config = dict(
    model='segmentation model',
    horizontal_flip=False,
    color_jitter=0.1,
    arch='unet',
    activation='gelu',
    pixel_unshuffle=2,
    blocks_per_level=3,
    block='plain',
    init='orthogonal',
    batch_size=512,
)
Rows from block 14, named by matrix and row number. Each number is 128 + 24 x the weight over its row's rms, rounded and kept within 0 to 255. All counts start at 0. Numbers have three digits each.
# conv: 3x3 conv (model.decb.1.0.conv.weight, 64x128x3x3), inputs 100-109, a 3x3 kernel for each
conv.0:148126106154185160139100109157127114152172155174137100180142176172174142155213159160134125176208159133165131121101112120092095108107110172112102115118108112159094159071181154136152153181133118120115115174161145140099115143132132159119149085117137132126152143136102142133
conv.1:141131171166121131138085041137157111124102101102150165107116119118085073071066149145108118103118079143130102107093104173158146135129149081124156148104106137147128182142149163101113120093121145184149057144092116126187149134144118093154094123140105074138121132198142129124
conv.2:113120130118080111162112104171156160120082137126147124123096133189052107203182130123185154143095130122109126064125081130111128134156123062126097152134132156134162163129132176191206107175155141085107104113139079147109147137124226102060142172105140099129132149123148119132
conv.3:091150089110170136162166124075082119150129111152143122088166117127142103166128137132158122114093112160079134132098129115101143059105187117104167188128167124158164109135106164092078160113130136165116118092134144108105082114147076081151120117131141144139139151157145115129
conv.4:148149129134065113110081088146098122157107137142104091113117119163132077168153128105130142070126140117134101121130135095201091092081110098133169071154159099118120095159110137132117084076108136099079167123148132119146125151152090136154136125195142128114127104096096122095
conv.5:154150150130129132139121097156138116141091134095125166144119141191148134064141129067143149111163125123071117144183076126090081142089123134162139150116110107111120132116136099129116075114150140000076106000104089154086139070106134125158120179171146129129138137116174153111
conv.6:134102116116148089098145066109075064087126167116138132055138129103097101155109093083162088086143116140205094171137102170145157080091127105133098103071118136141110136100077210138113168127111117068118118049030149125038116108129132124135105116136127088112163106104147109106
conv.7:103190137132146064137084100126160107118162168167117115109149113097059057067019054116134139175125121147102111082161218120185210137132140137120121134182203093147155092080073068073137118085116113130124148091180123147197153163128126080075096097117121171112123119137119122090
conv.8:107145159117132183135112129099102085169168096132180141138151125187149154191124118117090128129118136090092123111067074095069114119098131106200122147242088112124117118154115149142143093101124110143109126155084133047086126173134152195145122185122143149125154126113121112103
conv.9:107131160110141144114121080123161159118104109119139149033065133116147100144141167098119149170195097157207070129162164113104172177096162136142093123081109113126119156146119157113083123107134130156127118155165129092074130115097143087070147167087119060129142102112135142117
conv.10:104134146135109074130133122112133123087126117187098096097106132169107147144223172123134106164164093141145128098135103147105094112116138120092101096038123146134163145142131172119088143111073108174130148100118134115160100146125130161137126155088123135165151174157152160167
conv.11:120129128131145107130115125133144129176101074139135142136116133146141142162149103141139168179212117187164072178121072089119077092088148178125096133130096118065117088134097139188096194172146145074068117069076138030087111157130118146082149175149135109131109077115127173155
conv.12:127118115146091109140102164149132074131152130126112122128125095114121131070137127101176096125152157092144146123139118167138116129066131193176159152076099097063110098119151131085164075124111136172138096105099119067131159124120192109119093086104146095105111125153164191146
conv.13:075105124140160081157121086164132145120135092144156165112104146117124162114076165140118143100058122137037085144177137067063114091159163132094166075132146102102066164102097131213095169127110151099151148222143145128113172114131157154175108077097093109130132106082121098132
conv.14:159129145099084105132180140130127120137125129116114117161125161141138142117101144183145072135117115113097093082090118117104105117134113062107120045159177118135173094076130084135189122126141120098128108102097139104080145125136140139121128143126148090110146255213132167156
conv.15:143109167127074151137173164127134133142108177174143131090157079096081094155147135093118085188130118189131109183135163240200142124111139129107155137131175154135157113081112118069144141133142120124174128129136130173151097143119164129109146151135109068140154114161147180134
conv.16:138135096144120121125116118115058105136084105172150142159106090141160091078124144111109151130127105128163101144098166153181128130136131116107082175142120145137107100121120085083090165120120096077099141117122069102135140162121135134132156112080111096135130120104134129100
conv.17:124062110100074112095075102127080104144133118151151117124094093118194144105121120153126088121156116134179115118159078122177027142131112132113119130177140122103083096134145123171120162132105117129123101158129121127167134159161136179097113128121138167137102140155115087113
conv.18:150140111160179128131176151225130121136161144131112145133178122128155157137055107152156130103130116058086095106174122138134199121086134147115134111136098136142170055188181081198105119153121131173081134172030125103096153135113115162172150146122142133107130111107158140172
conv.19:113113171150124097122143148118118158126124127116117144067119104115138107078098122136122105124174137085197136127122149121093075108152128170107134163076160147097118073161118111100074111200084156182140173128184109135091145175107107120088131126124128120115073073130091111186
conv.20:124102137107158158136137115115130133161076097127120120156108113169152088096155128137181112140115085134140127128097089080071114154151125136145117127109142180226131166095142251112178145089129120112150125169139124123120126099124135143125126078118101105115084072103115133084
conv.21:083120124126111125107110121134159139140180104086073093156153103095135103110104109183186121157192129084073123140119100093081107122108131130147096126177154133146129064068126100097159181166108118083082101090075141114114166163140185197161141170154116087094158110117111077095
conv.22:100163123134167143132190212080132169112142195175145144072104189128084120131143146123141145101095099101143161069076120103120112090137114154059073151116183200166158099137083062145106136137116074096137123097129148084101144113116131147139143121127143095113098083139073109180
conv.23:133111182141163199143117161100106126047068126131104126136132129181160105166126134105157142104048151096109135136136137161116117085157102105073160095084131122088095159154123146107140137107093140112110131186102154187159101107162101082130103120119103096113099141166059124124
conv.24:120105134105138145117118128118142123143168106114174114138183159108193183126119115142117148131145114182119087150131163156119124078074131141142169159228202126138174087137133112096120149125123092119171138071144156048077127136107175152072156200138091141113095168133128171104
conv.25:146135162118158135146161126189163089139133135161109119144103109133134123079141157142134143132138103141120112082146117116084101133144130150134101140099102145093064073124106127152118091107133113162137129149109134156095160144100117083130133069097106137171097115149114103087
conv.26:157115145116090153097120064092146140139136180150116131123114150146141090197153112093146111130105136157150125160159094153147118137109107120136131114110113101050083151114136158177107090143149135142095130172172161151116125077106133090108118066128109114098167179101087100131
conv.27:137134200135119143141134114077101150134154100164139111106124130089128199076117136164079138046103131148114118090076113143104121196105144130138118109102146141134114118144129120081099146127139136113097171122120123157110143142135107113158166136101147124144126134107161150160
conv.28:100135106142126072127090128133169122177205134140097127132140131100102104083070077114148094123158085102125075142157066148171084112142099127167124151134104163135136177147128165173105127080160101085040166119156131141144104136110074122103102100149102135108152132098097172109
conv.29:162107063125140078113140108145093091103090137130140113122157126097126133090108144127139151125144135102182087119167155143122111130136144115112082087070113099131108159113132112127125127152116125151107147144075162123117116115170144104123131110143127131109171112095161175176
conv.30:129100107111090131112103065118125116107116137163134097127137142150075135127093114143126108150165130181149084128078080096035120125102180119151157208191175136146125115081155052076115157133160155098093141131113144125140163187159161131105109119147129116130092094112125108139
conv.31:108152123107119158140109153143165135110088088100118115136110109089130151095080127140157120100093128127130122102080106167058090082084109127142137173063095155133129100114138071142184128095105162142158110050108134150147104102136098115103127162124076121120112122136156104121
conv.32:111089079170137090125156125087150102147070105126115103115167166119061151144114093101136111073098082110132070110182175103111077146151114137134109117099107173117117073073100069057125157178124121112185093117166162129114173103102124094081111081077101079129125134151154167145
conv.33:155108135091124139100156115165126184135140154105099102106068098103043102137149181125078109102100152092147132097138133131066146103069148166153094146173140172216148094109124082132135123149102116187157150130193129118168084137125085123104137136108124124103162165131118082100
conv.34:134217177105109157152103117125186078113109099131171135066131142107072108095128113105056135139036086102090112104168146104207104121166140164217127131180159103175151163199146129111117105104136134118112108118143115182154140165125106188141122188141130130140097127141091088116
conv.35:111077143142072126128110098118054124102029175068085102169171136123142155133079126122158108136061113132095141146137087131107084172130146175131132161129141128187128108093170150138150144135097145042118102083159136156144135126108111142088146147118142165127146147143192154123
conv.36:121159096117155188096122188094110093154170143158145154070056126100101105177160106126108113124143132158135172101157195157188199140166112122104084128104122202150132094116155152174133150140103148113109133198165074123157105142154113107109125114150115079111113086107077137126
conv.37:108120125123097158172114118145128119138127120135119103095081124197151173168158101122091093160154106125167138169134145193156130067140124101078107174135112166177084096120095092068180148095130197137149168093105104110084102125225116077146104100121096108136084096177154107143
conv.38:165132121116098114124126101125134121121123134112134121115146137087077099051103120138123181075109108109097069079146145175182186169085143137130108098123089128101155098139122057100162083059132119086107103069124084135108174128143127158155114186121121114113108099147141110095
conv.39:163166155160119154160087104179189142109107110124147139118127191161160137104179153097107138149138117155139114122142151102143141145142141154154128247166183104073078141142148117176102139152105101124150082109109128126148089117154124112181122154166150101114141113101084091100
conv.40:121149126101085128114102168121144094153106155157065132114151126098097120117140175109190116092152115122134162113138109147074153109122150161129141143148106112049174128099163155112182142099168140120092174130144138116147074141144129111127135136106155114107103166156133089118
conv.41:114109040153124066141114105102151140083094122104109107119108146153189098146173110131157106087129134171099143143132099175144095112099133086117129118182104114183156168111090132104107125130138125143144170151188126131128100119159135136117110168119117172177150157106123138092
conv.42:120123124154140106126132121113130127141141121134149141114126113157142108118108156156133133123149131125125117144114136126121117130131144121112101126151134137144124130147132127131129111127115154149140132169124113124141121116143156124117112150120123144125157132160116145116
conv.43:135140097132151124128147115109142113142142167142123104135163130135163144132115123164138120137111119113144122102091168108118133104132166111123123154139160104138134140160123098111133166125128167142125146165143101139131114113119117121112122124121145158169142147133149132110
conv.44:121072126102094117127127104096080158170145104155139136136112119142199096141187172092155133164185142168159097079090162128129170120163152138096132154118092124098120079149138163150118095087125123192154135102117148089159145128094140150124197102128135145117154132131123130080
conv.45:140099074094067158124101139106128125105132124125157091171152152097087118132138118100120123112138140127121140133174162132134150158148153131138101115149092126107175134200167096125158168153168097090179133209187151069138131110127105086105109076107089112091068125151196159114
conv.46:143168146117118092119108136116061087162158168140212120111080121075143125096145129111155102123117117097138183122118142113193123150187146116065098151110101141173136131123132198173130144154095099074126133101113159198148145156101102146112122099080147096157074108138111146121
conv.47:095103137107123102147122140149140129169135091181108154140128115151155176115154143096122158160142092139127120117154110115073073133153153130091128127036130131118090101190147137181096108127116128152141140116166133114103114107126082138156141082130119128141163088085113160125
conv.48:167070168144074085118086110155064153132075081138099077104113142098155112114143136107101116083098150141122131142104121181149091145085127158148080142129094108133112145116108128174143085135133111127114135120149122158065175129116102149154103139129144130109124150127126135141
conv.49:099129150156132152126134123102148133055104136104141172133088166126091106165117101151148087120169106114137104113101161137072105161153166072064100095138149146139142147135134204164091117160155111131133130177169113086080150097113096030142156128125167090120188146116094087132
conv.50:129132097130164121124150154152170182149130089105154158122105096074170140104125177121108171141140120167158120157119149188170132125109143145105129154196078130131104111115124099098123154100119159127111148142076077098116098110130080180165146131147120128135077122156099131178
conv.51:122103105131118137152090120104079124155096098147125205112106135104162142116183163153188132172147152145108103081118065122157124103118158161119105112104147110088080075150134140199178096101136123113126122176142139152115139070063130104107132114131130118153106095118090088120
conv.52:143115131118131162153156141112133131140125108116102115124142117151120131114115122119101132159182129162166093100175136066130117125137127119090129142022061071015119180129149116116141081126126102178131149130184139086131140118146103125112109133136121101124114081144130056128
conv.53:130101063112080093115062084143118108113112147107147136139141154128115124089126079142117120106155116123087137093140147114161091128180087110127120108158106071069108172098082126186086098121130101099084100115109181169129150145180169128156124160122085112138083144137160080137
conv.54:120121117141167138166135114100134160141237135078122105186175164132187169136117118094135147126165149154143087103140089128107116072103156104103101129121130104131137162106157148166138139162133104133128105255211063184178149094089152124119133090118124086160135122109103176163
conv.55:144136110126108140156128149138095091123107156092120143154154125186168103118125086120121124153144087123178115141179108126060172109072130161105106124181110109142138129089115129107156171135125103174100110111162095102148137099146113114166096116132131107177156099158087159120
conv.56:181174179135142163125119126104170170128120104088099115101148111112121145122097118071124133128122131075117142143074066119076057121150139121123144154179143091081067095111133123135130066079145153161133125079100150099091112162115138197158151191150092119143124141185112088117
conv.57:149151120120089170152134122116088131085176106106120079091094109116103128184166151111080139116121109135134059131056109144072099156137138124127134148112112116140148124093097125108101181152113096079129145192113166138086132128118156171097155140192127135147152136161090108163
conv.58:109122112134117152113151130118121088172086145122115141124154138113194151123155150124144120101172153116127163137098106136168063156087131162144100128138092111068107111151157119164099163210194126119118124069126110089145176110158127098104117185130119111115140139151109135128
conv.59:146114114148171086154131089082098079089114135120108144094084132071088146164058135101152099202223141197202137127096118146139108113167130100075119155120151131115134147110158136123128107168208145107092157085116154148125145136156119149121086110115136138122141146132109124178
conv.60:104074105102151118090134098202091081181181077107126134070058129103138123099144137132111143125094116119105161097110117139119132126095115113151139148124108131113092087173154165157141162156125138133123111148137139108139136137119116174190157142197192148083168160132103102142
conv.61:123154106109111144075107136133078117146103092116145103112115153208137106130076123131109136107115102114144115113104134126133058163150125125088127105117107115105099114123154135149148122123138132103100094069129102114116142148147161154124143143139119091119183135127140095112
conv.62:136127163071118160104135174137113126149110108109103138137143154141126124092159144118078106130118127103140126101065092051074134139154136130101124088099121120166150100091100140054161075155148115115100105088103139142102173169146155165104115095141117151147122124134109126131
conv.63:088101146119136164100132164133164109112148122142123100158134149161149141108180127109166115080111121095112105076088152081082126116168133122183154098117166095072105115132157136142135095117116112103146116094130107126115118166137133158156111135088150107112128147141102131129